A small model that predicts nearness at each pixel, trained from scratch.
Model: 64-pixel images, arch unet, norm batchnorm, activation gelu, widths [48, 96, 192, 192].
Training: 14800 steps, batches of 128.
Data: trained on rendered roads seen from a driver's seat, with toy cars, trees and houses, 145000 training examples, 13.1 epochs.
Rows from block 6, named by matrix and row number. Rows with one number belong to one channel. Each number is 128 + 32 x the weight over its row's rms, rounded and kept within 0 to 255. All counts start at 0. Numbers have three digits each. After the name is the row's rms in percent of the matrix's.
# convs0: first 3x3 conv (model.mid.0.convs.0.weight, 192x192x3x3), inputs 150-159, a 3x3 kernel for each
# convs1: second 3x3 conv (model.mid.0.convs.1.weight, 192x192x3x3, transposed), outputs 150-159, a 3x3 kernel for each
convs0.32 092:164204242156169202106101116119118115118125122142137132145130124123107088128122123123147182105136204133131137133127128106114118119104080115117114106100098179157159099107101115112102196175133098112107135143146125131114136134133174164154152139122141164164117121127051076091
convs1.32 066:109111114073080061111105114130132132116118118120128125068076077104094089137133138137126115058058049083081085122118114118118117116115125158150149107102106112111114143156160170184196123132137117130146120126133114116122035037033139136130154154164137135135128132130108104103
convs0.33 074:114104109157155138120106111125129128131125125087098098000000005079089095153155168121103080175169163144144135089056051117121117240226233120105100134139132124136129138118106127135133102118120128147152148138125120115120149146142114109111123109107104119128118134149097116119
convs1.33 078:171170182107106115087087074103105104097097097101099098173160150146144139110117120101099111147138131150140135164155154118115113117121123099093090125124122104113119113098085102102095103110107109119120131140134150147139154141146125129126111118120133141151151149152116114114
convs0.34 084:138124107158137125110133118122127125145143147125140127072066065085081077127123121200203205151132162126122133099090074117113096164184207134135137148159154094110109145127104144157167151188186118120120114112089180190230125135124138126133059067096115129142099101105176159132
convs1.34 087:094088079126117130113113103099104109109112110109109112176171163138145146132134126104114129135129123120111099122127125115116117131130127104107108114113109117117112113113111113122115124130138122122118141149155140128121219222236109106103136133124061068073117120129109107110
convs0.35 113:117105110164146123120118118139139137143139141119139122059061070076080087135139147113123107169146139162143126136112106130130134181189210143135122142153139101129121180153125141155149098139155096121141130129129199191199150146145107105118058081105092103106108111124138130108
convs1.35 084:167175192127123142113113107117112104111109105112108105134126120143146141127139139112110123129125123139132124115111114120117112118116114104099090116113105107109107098089075101097083104098084106110100126126116130124104160177204142136123117119114132145163135134144119117116
convs0.36 070:137177195107116159111103118118123120107104099129122112172160145166138116152147153113109155083107153113112129109117122104087093119100075098103098116097097207180182072086103108093075170135119098105107112122121095115110138140119197185172203178145185180167114121109013046078
convs1.36 070:093103110096104095147137140126131137121123125126131127068078079091088078125121124150134120054058049102103105116111109127123122135133135193184177136130130125121126162163152172182187118128130117117129132132133104104106036056064118117111138135140150147151137137137121121122
convs0.37 114:149138129178173152158131119127132130126121116122131137108102104076086093127134143092108112150150142185168137161135119143158160163134130137131128138142136174188177148130117147136119137166191098106117128131123144129124174180182125119128120142139114120115135138137086091105
convs1.37 101:170171176084078082101101096124122117126128125110109109126104089123129132132128127112106105115110103146140142118114116120120122113118127113105101120125125118122126100103108140142142127129133130141145118109096165160159127111103127131131107109111172175176120116114117117119
convs0.38 093:129137149156134124090077075121126121132134132138137142177196190113105105119126137140125127166168179131102080218231247115116119141126119132133132131131118149139140124128128118120112207196174046052058134141141112140151137145150170174159090095103146150152172170171096122137
convs1.38 098:149156173111116119126123135131130130131129125123129129082085095063061042106104111132127124090075054148151153122121121112108100126123127145142143125117103141137140114096079146146139106100087076077074085075068095093087105096098116112100131125126154148154141145154112109108
convs0.39 117:099071076099095089050058070133123118123110115079103108098117135101091097115134146145109095146131129135112090183190197152158166180165188143142132129139107152160151160162150114149158161181161119101086154143121092144139145146139112141109011047074103110126150136141121120123
convs1.39 127:173178194146145149145159166126125122122115113114111113125128129115121117087107101128141144137135131169167168131136135104100088114114110111113122096091091115112107099064056107094083089077052070071046095097090096098100142129129094082084095085074131143146129137143114118114
convs0.40 096:125134127162154147157128110122129127120121115107112110072053058047065075141146164098098100180164149169161149099061045120138134188161150125110098131138128144154143152128111123121125126141157116123129137126113127117099164155159122110112117116121108106095140139145077092109
convs1.40 086:161162175080064064090079067112109101107105103102098093157140127136143143133137142120114116131124120152146144142140144123122122124127136115107102119122123114121129119115107116117116125129132125137145141144138155155157153135127131134131118125127157167177136134135122120120
convs0.41 074:119108116167150126119107102137133133130123127094112107035046052061059065137144145117122104173158154148143136083040026131125130201197215139118102139143136115130124161132098142142143115136144099131150138128123169164164154144146116107115095099109096107111112117129110115108
convs1.41 090:182181190109105117105104101105102099107106105103102103155141129145143139124133134112110118136132130141130123137131131120119119118121123095092090117117115104111116094088083099096090102110109116125123134134129144142133158152160129130125114121122141158169140138141117117116
convs0.42 111:142125112161153135177139120127129127127122113125129139118105098071084093132130135088101107139140132196176155156127111148152159155129126138129125133141142161183181145135128149144122141165198111115114127124117140133123170177174126123127112144144121121117133140133076079101
convs1.42 115:162156158069064066111112104117115107121122118106110113121102092128137137133128123114109105119116110157150149122119120122123125112115122115107104120125127114120125110119118141142142124127132130139147114109104158151150129110098131135136100102105179180180120118118121124126
convs0.43 094:145120122154157144120120107130129131137138134145144150141150158046046062100120145098087086176161144151124092193198207106120134134111116135140142124139134163165162151165154127133133182189164099105100163161158127141152150156169148152144063084093112115119159155155116111129
convs1.43 080:150155172094090095121117128128124121128124118118120119117113114096117114114119130142135133128112101173182192129127131103105104120118124140136133112104089128127131112093075126127121110101091071077076105097082124124119166149150121127123103099102165159161125126131116115114
convs0.44 098:130105088145120104142136137136131131136135135140138139137142138086109132084077069117110100176120049183182176110104093125106117056090140143148149146160160052074062158149134132157181125143143109094080114099081177164173114118107114148158024060110111115120118131122223195159
convs1.44 065:115109102136131147139129121111114117137133133125121125146148158122121122129132128115124130110115117111107090074081087106113117122122117069079086107112107117116110090108122106104109146145152077080086124118123086073047105124141072074071102107102101109118124118124118121127
convs0.45 081:120113119169151123124107106137135132131130131107127118035039050061077080140141147106112098176154154155148140106078059129132129205193219134124113142146139111134126162135113146150143112143149109127138130125117181177180153149151112107120086108123093102100112116131111113106
convs1.45 097:168173187114108119103093078114106096112107100093086089145131122146151145124138138109102114134128128143133126125122124120118114111116120093089084114113109105110114094083075101095084104105098112121117129128120140138125151146161132130123110116116139155173135134141113112113
convs0.46 074:113104113159147132116107118130130126133123126090104102005014029081088092144144154139120086167160154141139134061031027123124122233223231119100092137136130118133121141117095128145138100120126115147156142138126135134140151142140110107114124106097114124128119130142101119118
convs1.46 091:163164177111106120101104101094093092100100098101100100164155146143139136105119123110106111152142136144132126165157152119117116115118119089085083126123121101109113105091082099097091095101095108118117128135131146143134154146155119122120112120121126135149149148152115116116
convs0.47 096:108090092160138123097103104130129126132126131102115109035041049103095103141141143147144118170155148138131133067041042125115113204208233138130116153160149097119110166141119139161160098126141114132137121117114187186201132126126110111116090095104108118127099110125147137110
convs1.47 083:151147147129132144111109098099101102106102100107103103166161155143140139123133132115121139138138141143130115139133130121120122124126122087083076119118114104107107100092092103100091104111107116122117136140137132126112166170187122120113118120114103119130137139144115114115
convs0.48 111:186212235169160157088106096100124123170181165103114107119074075130116130110108095125112164166137177152128159138104107114107105118112117100130128132123128125119128099094081163164153129144170118148168117099100127152147172176216115131145104140162140142116066105091116126119
convs1.48 133:110114108074060055057057029126125125109117116088082082128133127084090085106097077124132131142132128032008009123124121113106098111113116116118118143139133109102097117120131154171166164183191122107098118124129132143137117114113080086092159153147119123124105112122122127127
convs0.49 108:099094103123111120080078083140137135127134127107113116107108121058069083116138162138119086168148122156102082163158168142149171183179202142139131106129107131156147151148145126114126135158164112107106158141149152134157148135144110118112064072080109118123140138145110107119
convs1.49 121:169181200129129138130135146122115111117113111101099098143131131124138137128130142134125137127127125158160158133131140104103101115115117115107106097095090118119119092074058097095079092084070062070068105101086119115106156150152102109104100099094147152161133136142114110113
convs0.50 079:112118124147163150166161150120123112141147151141138132078070069195170189084108135147132187097091119144115112083083075119104109122146150119130133109114114109127110123124125145151155112120120156155154125129141144134147113106099096090088075088082118098096145114106147136154
convs1.50 092:081078091078073050121127127127130128118120122133131128182184174216233218117133127144141145125127135118113115131132138135137136104117130119114113138141149118125135169180190175184178133137144165171175152150151110109102059050048176177178130130133115122114122120109118124128
convs0.51 077:125121118177167145130128119142139138132127134114129123044048060076068081149146151112120102171161164163151141119097087131128121192190217136131124145152145102132126173146120138141142107147158114133141130129124191176185144140147111114127077099118099109112100105121136123104
convs1.51 074:165166176109099109098089079114113108103102100096095095137125118141143132129142145105098109121115112143134125122117121117113111119122125103100095118115107114119122104097084107110107119121114110120125142147135141133118168169183150146134123127125125141159132132141115112115
convs0.52 098:175189255152167180066078092116112106146163155131139133167118099139115113133123133104126185123134184129108116126116108101092075104110098095108098117101113126132127087099082154129122162166150122139156116132137112123124168179187136132139158138151158158142082085085041087096
convs1.52 097:102106101058055034060063058117117119099105106110114112129133130084084077120116111138139133102097082037035040123124123119118116119123132142142143138132133112105107132143139176189197175192211125125129128135144135135138104107103117118116174163165122127128119130136115118118
convs0.53 083:114101111148149146109095086132134132130131131125131134101109122042052070124141164087076078175161126153126086209207221115118131164151160142139145120136126158166162159149138123123130166181176093106106157157148131144140154154158135135122081101116098102106140134144100107119
convs1.53 080:170173189100099103117117126129126121128123121113115116128119117098113108119122129130129133120107096176179185130129133106104099120120123120118119113110097128128131101084066122119112103097086094098092084083067117118111136125127126132127109107110175171171137137143115115114
convs0.54 077:109101114142135133117107119129130127133126128066086095000000000105115127160159168117112083170162156134139131073055055119128121244230237113086085140143134126135132134114093130139134090110111130147153139131116114105126159146140110109107129111088110132138118133148106123120
convs1.54 077:180184196113113120095101095105101099093095095097098101157150149137136134097105105099102112148139132145134124165166170123119114113118119103097090141137137105109114120104091105107094096108100098113117118130128139137128141132144125127123105114114115124141160159161118117117
convs0.55 092:127127128166179169175173157116128124138143144145140129060053051199176210083093110148128170118095110141123133099085075130109112119150136122126132099106112108140122130127127154152151095116126167164168144140150144119129114109100090082085090091086115101093190138118143132143
convs1.55 081:083083099094086068112115112129133132117120122137130126166158145219221204098119111129121125117121127116106107122123127134134134096113127104103104130138147117125135171194205172181182135139147165176179145144144101104095052044047188189187128134139112120116121117105121123126
convs0.56 108:116118129160143129102083086121116109124128117134137139139159176094095100105120124123097093167151174154135115247254255131130136127109106149149155138140130148140136139141128129123113181189181073074077107109093162173168150153166159154150107119128122122126153153164090098111
convs1.56 113:163165178098105108116117124137131127134130127108117121055065074069084090110112121116114108084083080164157166120121121111113112123121126135131129127122116138133137115103098148147145098096093066076079064064070093099103093087089123124119128123128154150149131133137077083087
convs0.57 107:148134124160147136142116112124127132121121114122129130114103105071082080122130137096102093149150136196179142148113097139156160163137133139133128127138127164177164146132123138131117140171195094101112138126120144134119172173179122121134115132131107114109141142135089102111
convs1.57 095:174173186096092094120120119120119111124124124107105105132115103127133134133131133113107107122114108141138137119114116118120120107113125113102096107109108111115122097099097129129131122125132133144147132123110163161157130114101127129130101110115171177183119117118113112115
convs0.58 116:125111114158147132107097110133132131135126128087094086009014033095091092149150161138116089153144141146148140072051048126133131235223232123113107136142129120131122145125106131145147113129126109134150145139127148143152150148146105104113113102094112119121122134141099118117
convs1.58 114:173177190121114120109104097099088079102095088101095094163151140139140138119123123103099108142136134138129123151145142116114109117119120105093082122121122109111113108096085102103098102104103113123121128134132137140136150146160123123121115117118132147166140138143120117116
convs0.59 129:120105112138119092071066085104105099123106099125121099138133132090088080128118106103135127142139147140130134164122098121143118130143164148135115146139111143136112196148123127127155147135119049056066127087064173154152153124140159181155061131126125127125139132143122123115
convs1.59 116:157163151135144142182192188122121124130130129071075086131122116120124114152154165131137145122123121103107092115120119091101101132141143094103115080089082115109099081091091119118118120132158108108103168165170136123126109115119052057057117099088127128128091091099051063071
convs0.60 116:150129137156147145158131110121128132116112112128130128113113124067080095123122133094108103143134119174162143152108100131150167145143182155139128133147129148163162159127113140129114138165195074093108123113104153160153179178178134120130129137133112124119124143138100105119
convs1.60 111:160170188095098104124116102117116110123124124099093098125108100115127133157158158095092097105110113133129125112108111118120121114116121102098090115124124110115121089106112137134133126128133130124125132117092155149138114113112114123126109111107151157160115113116102105112
convs0.61 103:123118115177158131125111102137135130124119125098113107047048059060065068140138142109116106170154149162151139100061049131135134197188201137120107141150141115135128173134098139146142121144143095125143134127119173156158159154156114105114090099108099103105115120128105112102
convs1.61 108:179178186111107114101098097095087077098100104097096096150132120140141137124131133106104115132128127138131126127122124115116117119122125101098097115116115112117120091090087100105105107114117118129127132132127144142133161151160135134130115122123150166179137133136116117118
convs0.62 100:103073065080064082066066089133121116110111106074085095036059088144130132118138140150121115134118116148101112112127122165163168179184195148142126135133102135145131140173150123140153142157105160141133156135113108126124141141131105108106071047071096100103129131134158136120
convs1.62 092:180166167176174173152161156109114110111108110120118118162155144144148147090113098130136137154152160166156150158155134123126122115118113095104116101101109094098094106093099088084062088077063092103102080088085100114119158137141103102108069073073101127141125128132124123120
convs0.63 068:135162190125129159083067097119119117106108102138128123173163143171144119136135133107107169100117165109111113156166174114106101122102083114117115120106104206169168095112115116101085183152120063074080126129136106124124129136127191174156137140114179181172128140127045081103
convs1.63 077:117122133092098083141135141128131137123124124125133130072073070068058044117114119142126115054050034105104102114108104124120117131131138176171169133128125130127132151148133159173183108116116103105114112113112098098098068067065121118107140141149142139143141145149118112110
convs0.64 110:132129133177161146121095101124123121112109101124128135134128134084094097135133128098100110149148163177165147171151149149154159154137122151143135135131123165164157150126109119113093149179199079090102103100087134121114170176186141138142163177168116124126124132131071087097
convs1.64 104:170171178099097093108107103126125121130130130111113112106092086098103106142136136103097094108104094137134133117112111119119120120123131118110105131132128121123127110117119152154160128132138140149154105095088153151153096083072120124124117119126166171176120119119111114114
convs0.65 105:162158149192175155159140114122127129122116118124127129105087093051066077125118125098131118166152137166173167098043030138146148155145143134121111140147139155166143146119112135130116146166178096113121130130123165142125162148150124119128112122136115113110138141139088099113
convs1.65 094:157160170086079079107099088111110105113115115100098097151129110126131132139139144116104101123117113135130127122115119118118122124128137106094086106116117117125132101108105126129137143148154137150157156151135168162155146132122125131132121127127157163166118117114115115118